A small text-conditioned image flow-matching model, trained from scratch: 12.9M parameters, batches of 64.
Rows from block 9 of the denoiser of a small text-conditioned image flow-matching model, named by matrix and row number. Rows with one number belong to one channel. Each number is 500 + 40 x the weight over its row's rms, rounded and kept within 0 to 999. All counts start at 0. Numbers have three digits each. After the name is the row's rms in percent of the matrix's.
Before each channel's rows are labels from the 100 images, of 14976 (inputs lightly noised), where the channel reaches its highest value: "strongest on" is what is common among them. Only what is clearly more common there than usual is listed. The data: rendered made-up planets. In brackets: how many of the 100, against the usual share in percent.
# convs0: first 3x3 conv (model.mid.2.convs.0.weight, 128x128x3x3, each kernel summed), inputs 0-127
# convs1: second 3x3 conv (model.mid.2.convs.1.weight, 128x128x3x3, transposed, each kernel summed), outputs 0-127

strongest on: moons: three (68 vs 25); crescent (64 vs 24.6); lava world (38 vs 14.7)
convs0.127 060:509505540405502543471453460536533482567589429501496476527576506450465432501477495523520545502490509545498539489528534615553546468486509540560491522516508500466446487525490553469507518472471452462503512517524469525503522410428488458511523563472504512520570495463446476501530507510467487500422540504508467495494464502405502513613453532488459491398455532457480518494473427422520486501515
convs1.127 049:480455493525557475484536526519482499547504556510471517514489561478505496441465502471493590498508478499491424475447449457490563523516496440478504469500487508523545525568539509580524538565549509510552494517437507526545438474523521495490565533550458462512436493460478551497482520457540596445559536471413538475545491464557450521386482449538549483534561463457492477572435533518460547492463

strongest on: crescent (70 vs 24.6)
convs0.36 110:472504412479435466461525560483503490511551435486417509541528479488479436417480540497537553543511537510479407510521491555513573497430499419519575460391547511521477428460489513518533519476497542472470551520464500443474463448516484506496509512492506542501458513498562477475525498490426545460465522539490582531504506497471518497493481466479517474429415503442498531422563491474532539509432
convs1.36 094:480527551444554519479480528503494518562507526489506468431542539473499518522489474493485405458492523517499587493498538567571487512533451557567502473650483542484469503519457568475494454486524447490466447534555529522485523486440541538517515539497490523549500480528584389544473466528461487514487470450559554507502523550546474467493511520522539499527506609491471495539528494575519541474459

strongest on: crescent (89 vs 24.6)
convs0.59 062:442411583539526549438602495394520487580550454559519500500505421424507441544473482592553498549528517547482446519506551542507502560538506504503491514512513499474470535485421533519494503540467441531506515456539454514465512538438516575560491504495466529471526500513523508478435533478496515465468474469509480533507524527539524519480512467488550469505525418526486462411489439466473506460460
convs1.59 057:514495495546514501489493500548495457447440493452461557536516554476457520495550537480530533447515475504471571456440433519504503494465518585486554452521490511505497528507511570560548480491500540505580500521505567495494473508492485502443450497435418511517551502529409542539505504506467439426475514449581497511481509446478510548487433526530520503534423616492437545578506483509552572531543

strongest on: full (74 vs 25.3)
convs0.2 110:520515436500516451592447573461534482492496526470487423436540402519469515505437522506449496507437502526579534516514451513473500476477533516578510519529485553501513447528515529603552537432504496502491507560551541504501492448567550486535504480521534519542492548504539509465474470520511511526488541436445440517463448457498481479546521463423540398447492527452462460455500463442526460504451
convs1.2 107:479456546500463461454509481471504525531533499462450444567489512471458497552450522509580509581567498446471500501561559507496595539497513547427517509575528425496497514457493509455518421502491443556466519433558499446458493530508484467503536489497501498507456501520450454465490525476534558585459507491499473491521544513511538577421461519576511506486463391547570535501484512551531552513518

strongest on: crescent (71 vs 24.6)
convs0.44 079:530487471465543547460527505505521432535539524507516469537491537502468435536487506492493485562513500518385474474400435540492510468492545554528474440592452482450448467492511477479472505515470454505501598503493468539445430506419502526472482495449433519453508482509464495479514478473377518550537473521483566494558513549570487522468483509508553533469439510524583505491526523534582521529517
convs1.44 083:507483457529494478474544513460525512479496457544549655501484512542511505497480517516439487448522484556561495431464454509443497523529460509418520525419488524508522448495516496505496557519509550460483461555523485483517473497538561482507436479588504486448465490477512522486426560502532506490497524476554490475506469485480485474402509452450448412509543544437431518508429454443438445447532

strongest on: half lit (53 vs 24.8); cracked ice world (32 vs 14.1)
convs0.10 077:532534487524460512547445542525483384502561494558466519507440512406468601493491506543452472571521549494513480468526569476546641553514525446550446479460481445450428472585540530536508479527492465438547486531497489485469418439445476501515492533527531465473477489482559495560505492505468481511463520479505566468467479478436478516490478522532495520489436471515451523492513477489530514485499
convs1.10 082:468555551452452512568540516557525509527475498489517510527486428472555421503529503440522482498488503508445504461593470510495390383538508489512537540544464547488462459474490486540464519441549467526402429489507501507492564479562493526498529434432589468488520512466518484485456497502504500497460503580469477545473550540521491375510541570479507512476515520501510554521531495522481513497520

strongest on: half lit (52 vs 24.8)
convs0.20 145:513593463422491572534502482491471509448478572533446524458432465559567493529464495465465462530478501477533482480472515496492498490512446428577519530449453472531530474507515529556484485540566466551485559462442482513572500482511489449520487528514558509497512468536482535465485487502537468480478401479519581493490586539506474494379556512553509467554525492488485506523582560506440456521448
convs1.20 171:509468525561465474508495538490462413524491455451502492525506574470477515500479567472476430520510528525541578455510506492470475489518469561507540448561526604481484540490522514420536528439504490501538457610571532519471555534485496530458464492453499506494511497439462572462499513486459435484513459527581436493525486475546486437493449483487531554499487560488508543495546389517580551489494

strongest on: cracked ice world (48 vs 14.1)
convs0.60 069:565513536444539583491475483496497477484485547498427467559462514614462474511561472511508481519505459505489557501449501513478457465515487535563480599473524469454471529494470515485496559496438421512496464486545457561541545562433572493540496491440480523513500526505444578515472536536467546573556522494540427502473593484494458455497557487493492496521476532477478435492462596476511514498466
convs1.60 064:453484438492452503504569522532467455485508528509484534429556436450539538492429492544468498399493469464456471487438472522468583525513527458488461507488510542552511507555534512518469446579460549461575571535458471493488472538601392463458458509546475446418528524509547441523493510522490478426476487511490498470511500523527451551449483503511590500520470474506470490513453479489476478503555

strongest on: moons: zero (57 vs 25.2)
convs0.96 106:526490504487502524522565533474515498479501440517365528462439494520474492512510534411500487537581525484475482461511439446542453489521476458464474413557516535516471504504501472494457443543476431495504565517490493554432470537415519513505528529522471487522460451505469455504528463457412461561556477462488541442526632521491429522457501437538513515526465528496539475563482511454485487510500
convs1.96 099:492494473471547513550534565498505499412548494507510534512486525495515486503586469481453461435475548539482504511444476496446474485455526409530411490446489532488495588511550538472479551461505594453516462506474469480482482478551487487474457501461558461467486468404495556509552438574550503442496477504521542414498490447469499472545552506486504530542478541459508431453466563493411551508491

strongest on: rings (100 vs 33.7)
convs0.53 186:471392513498503520413472480565517532530500472514537440526546511518529526508459509523471461461471506516486597440504481511488556469540548512505471427530495438509447475524514530480533569490533485514520502510517409498533454482439503542472546560511465486508479474446496462530478473466478469428423498520485578485528433387497539538528455500465483560483480449555515491472537370526525504537470
convs1.53 177:523474536459490508467549464491508511461440441489466550501537449512497497537564465480496535494528472492480544516498452517541475534422445529537510511556486521536528516507535581505533507429411467508543452565498449542466475484485551557495418448516524557498553450447537412555514468544419458521520481532467581478504474544542429488439451538555500536503525545473456464495444509502430498421476

strongest on: crescent (73 vs 24.6)
convs0.118 059:505495505485500514443532485504492521484525419458459469550475434489497505515532501508455504516511534518475453494506537457508534509563554596465559471627488419512464477523495535406493522528498372572485553502484522537479447487449482454494523553517512468444539510536492548494490483418478510507471473476530548498557566554529430498545505552518510580492551559487484448540478457553546505492464
convs1.118 058:519526444515524512497557522488419523455472507559530538474530577529549449463488459486391498433502461509468470447459468501540473550464464418511512492408488551471469491561524480532478500463499530423494489484438445479522556501537491570514458492559503452511444531515505495519522504499422431458528455502465513456494455459516459532471524511431465447536440468430497496456474557498429528419494

strongest on: crescent (83 vs 24.6); lava world (34 vs 14.7)
convs0.101 122:402475445453500556405517548549507513446515474467485465501526571550518450495444478512567503473518527496456450508462426487451536509457466486499467384513476489456435471466487529534486429500487430543557564468528554507436486408439505449524530492510547528508514517502496447504525505526476498530539510509563478501531593528485585547457542491518526551521473553481481541524477497470528527522454
convs1.101 130:535475473524484543523461536427456444415458485456542568465506565453398436598485487505445509481471460475540453432505507501529452496506493471483478570437508579448460484528485470527525509471478475480493510491493455452539533538499493540478445477485504474478509505418506560496524480529542449447537424493548442423572487503480477479500465502487482548510512480505490442550423525489396474533513

strongest on: rings (100 vs 33.7)
convs0.75 115:469470533468485483594416556476462498432462494518510489452589468507469417527475503496451524441531487498494477471496517495539487549480537447488545509549522496460511441506486480497436538549549490447517570486484431483447492528442470552481478493476401462464448424525521485491547536536542473491529510477472456512491521456430593467509524458536533565449484406475541550494551438556512506509520
convs1.75 081:466399511484409502509479466481484479553495517548478586505442472460491497435466503519496447481471542535486479570526468567544437463434445527488496485515485553485464506510476492544490540459483491496463473532480479521607536446505532549476534461436576456473541467536525501497437513501450488434491475484444592497475566444597526479419518473455494544517486511535474441459499495510508534477438

strongest on: glowing rim (74 vs 40.1)
convs0.49 113:458568435553499472533508466487463495493442476496634562458482493494492483525532471484544494534499497544490527519486494459496465580512478516595598480476510498583565483455510514500543494543514516485510461513460506472493482576508453564542495438564456478486463551511500522489525542545522506455568505464501455422542488520502481509417462486571450519476447521445521514482499449612460501459534
convs1.49 122:536482538463440483556521549516521453524502534514503561527424542475479468461528539537451473429495532515551515478508462530481459462529463533514500522510507551475477512468490468446476498436476467487513431521530471416534599491480524493454446391424572465459561465481494575501528492560453520474476447496608465461518536535479523393495479496489462525490554518500440520505531482495543552442478

strongest on: glowing rim (82 vs 40.1)
convs0.103 124:548594550500536440502528504526501482577479436478519433576565550451440505481513496512495500521492515459456520490440488485513597497497468568538537462572516466535515457490510432443539478443455440511473509493481509472493585562492503498487447478540475498528440541497454490482523491459539532475521466502548518545509580490542490507508491558509543531544581495523502515605454529584546557519545
convs1.103 144:456482488475426573509554564499443473403455507494496563513516479475500446547518472518468519481489452543536557443543476548530416514440453533493516487459517550508524438500506467549442515497419542448521510467521490435558515446465542555446458408534541433483510523482471482471514526594492482447523441534478451462485533579483504481448463478496509543525473465461511502475429489485443492543475

strongest on: crescent (79 vs 24.6)
convs0.8 054:527539534342422528502456446498474471468493451539556516452600542434545458530479497490504501529549471513539520479524575516480509492481558488489467509469462458530509526414500528499494469502473500535492456477536528482563486459544545533511477453487543534558477515462504513524531459514511575513513463454506576593494471508498552481524527478486470407510456514558413473547488510565452510475463
convs1.8 066:475492402507534455507536520481514475556472462445439434558523534568484504510502516487506512489543471407512440486486408473538534545478500552465466427461518514514524459536524545517540502516484514515523583508506477518533479465537476465546516533526435514520520560537420502484497526462528484502510500557496445476528389408440487581546451463528543566506507402487563524525470510477542499534505

strongest on: rings (100 vs 33.7)
convs0.77 182:494516480448473451522479473514440515512498484482510451558485484512471457507479511520473497531509531522479544506516446523495625560478623579523458477609445462471467460496529431493552578490505473524543538560548492472538486552488538618463483512460446509513505509474478486468529485497574528467475521516467435465503500428473478496541499487491489510528436456477477447511495486511505484491369
convs1.77 171:558488447513505492507507551504475484517518553527520566484383479523556415429494503490517479441470494525517537533589471499417438452496437487530446512541613506515524473516509446548537499471444499545477445534525523532520456438474482512543494450570508455492533476516478524485497519559548534511507458577497517461478481500556524472441564529505465495560512567508498537438405493487476516444515

strongest on: crescent (95 vs 24.6)
convs0.30 077:464428495449450498560459479520565510500484451516460453488545454497524435525450560481524511549520511516559526479518525540484513480457487468492466463441453552477490432530533510612451440560478566557556490617516459423475454447560515528508512492495541504500479519456480580505490475512499511477497481468452467493527430489544508538480522459500525481457401488449453559444466472510451468478545
convs1.30 084:508540505510574520528490515499527530579523563496534483534492469535479505485566482556493519537525454449496484539533517458543527476518582546502498549505461376496540498486500483451553515520541443514425546401517495523522472465461481457567554549540477528540443511533495472459508513431518563552502506558530485472513553485504546538528562525517455488500605437518482462556528544534610496519498

strongest on: half lit (62 vs 24.8)
convs0.111 054:512405565520472497348560461508570438601528459495477468534529521561489555513511511500538509481515510532485445533521508500566435518530537471493535558467476430513513497529518498493510450497443444528520480486550453474521478566451490465482533518497449517450516434535424493505482536489489444512441495474478511423510499555524481538536486524508540509475573496552570486518459430474505475431476
convs1.111 047:451556446445529506621506540497501593500526540542505558513525549513538458530511486426461427529524524515538485508493524559469443589511478521461512501521487588551516515452506473471444466526609573476485498501443540489470534469497527494458513515572456499499528527424552554588476461515545487479502523503484486493482557495536441481565507491517566469508509505397487447503473506501524517493516

strongest on: moons: zero (51 vs 25.2)
convs0.81 081:476481521499500447498486552491544511419497525467598447485509434521463401494480477463462543481494459507495479533500489496461521531519484462560522514520562539516501484477478559549574586498566449585541470540528585507573430519495514491553538460543492519460481481533514506477539464481480429487512528576504491515535506428559484481535491475457549502472483568489565474419511520501435415551505
convs1.81 076:511436473549468512548447406477511541503519500431538506510511566520537512530524489577528577584521468502513518506506458493509551474425558564406484535558459409511510499529533442472527457461447514456517533445560488508498510405455527519435479456472490501520484468490501495585494462491530576523463493435489455514508473542481501521534447525497498503482548521497488498573483503575552538435542

strongest on: glowing rim (80 vs 40.1)
convs0.87 047:490501573443478498478498561525518540555488540539505509458472582460458577522550519542449488474539453528519492513492514489468463515548524523498437547424509492493515539489547473559488547559478516497474430494528543467503428577564555519486517466487514455465483480508565449546532480539474471539477512496445624445535405509541480509447469551528437474536428526516502522495531465562421489472512
convs1.87 041:541457512580552518509471493504532480526466449431513421479492468441490491442488465475569466569464538466539433474548508450544501520512537488478523503513579483536467549501557450504555469505453541522564582499452484497406472489451455500483542599531487477495531471467493544536417504434495452488502529469461500557533580528480496459586509494536553448522486524493532447537567492492499513555510

strongest on: cracked ice world (32 vs 14.1)
convs0.52 150:576469480482540492545536526489498465486592453456472518534559461531476437505506491483481517558537477473452475473484497559486495488516461479519471519446482428496526450514467522550553463547469439464478500533513601512452534491431479467528524474476498514542481444483538485509475502471546527464531501518542572462522462539562456502464508544500463445517451564510537535529537358504539529548632
convs1.52 120:563477471506456506510504546547542504508466535487496552475511609502475513513448470537435538457523496488531528473431532504533466532539467475492567464563445533526498453493523508449494498462463491429518532537458507533493466496430511475482476456437490541443504500438563452531503461468468479445577477472517482493590505546438455439490447536487492427540580483525475525593447475486417498449433

strongest on: crescent (54 vs 24.6); moons: one (53 vs 24.9); ocean world (42 vs 14.4)
convs0.113 079:473470518449423469415540499501556508528487483479483529495562481530463513488509559521487461465496491472501439516504503497494457498504398491427514385465455427470435407570464510502590457507538491497491501469480444536539452486441506453501575514540505530496528424468467535507523468527458532555447498516481443512501479498492465479503529480554527554514452566501595474503538562454492523430507
convs1.113 068:578457516452597498443546532499493472574507511508487521447529560483469524471477483382444448544458516448458466538466450493579519464577388494559549490496484526501470506502467539539492532504498454511499457511445467511497508552496585529498534519497491521455462574489539495508500543463452502449524473472436538517407457510480489555445528525511439493510468521529428475488442520464515471532487

strongest on: lava world (35 vs 14.7)
convs0.79 055:466557543467507500496504527419467484459580532533561577549402528450530426525511564522535532527598498480507491504516505507485494566415487521465493539544517472483534539516545501533475455513506425510461486467511555486480404515520557543426487458489537467423447511524528507533508469498471484523495496457448518491537485583460447513458527454477497409482479552539480497516451487565478438461497
convs1.79 057:534489430472485567551492522563483465481503547504471475491471515571525489440488512466459481436413492503486501455414498457516404467514477491503524438470515558519520512489536525496488542481557535526517463515479446597461490471523452445518514533455508428517504542498456511529461488552496520446525459535538503445589492512515445533503510523524616532469529489500494605595475465453537550494455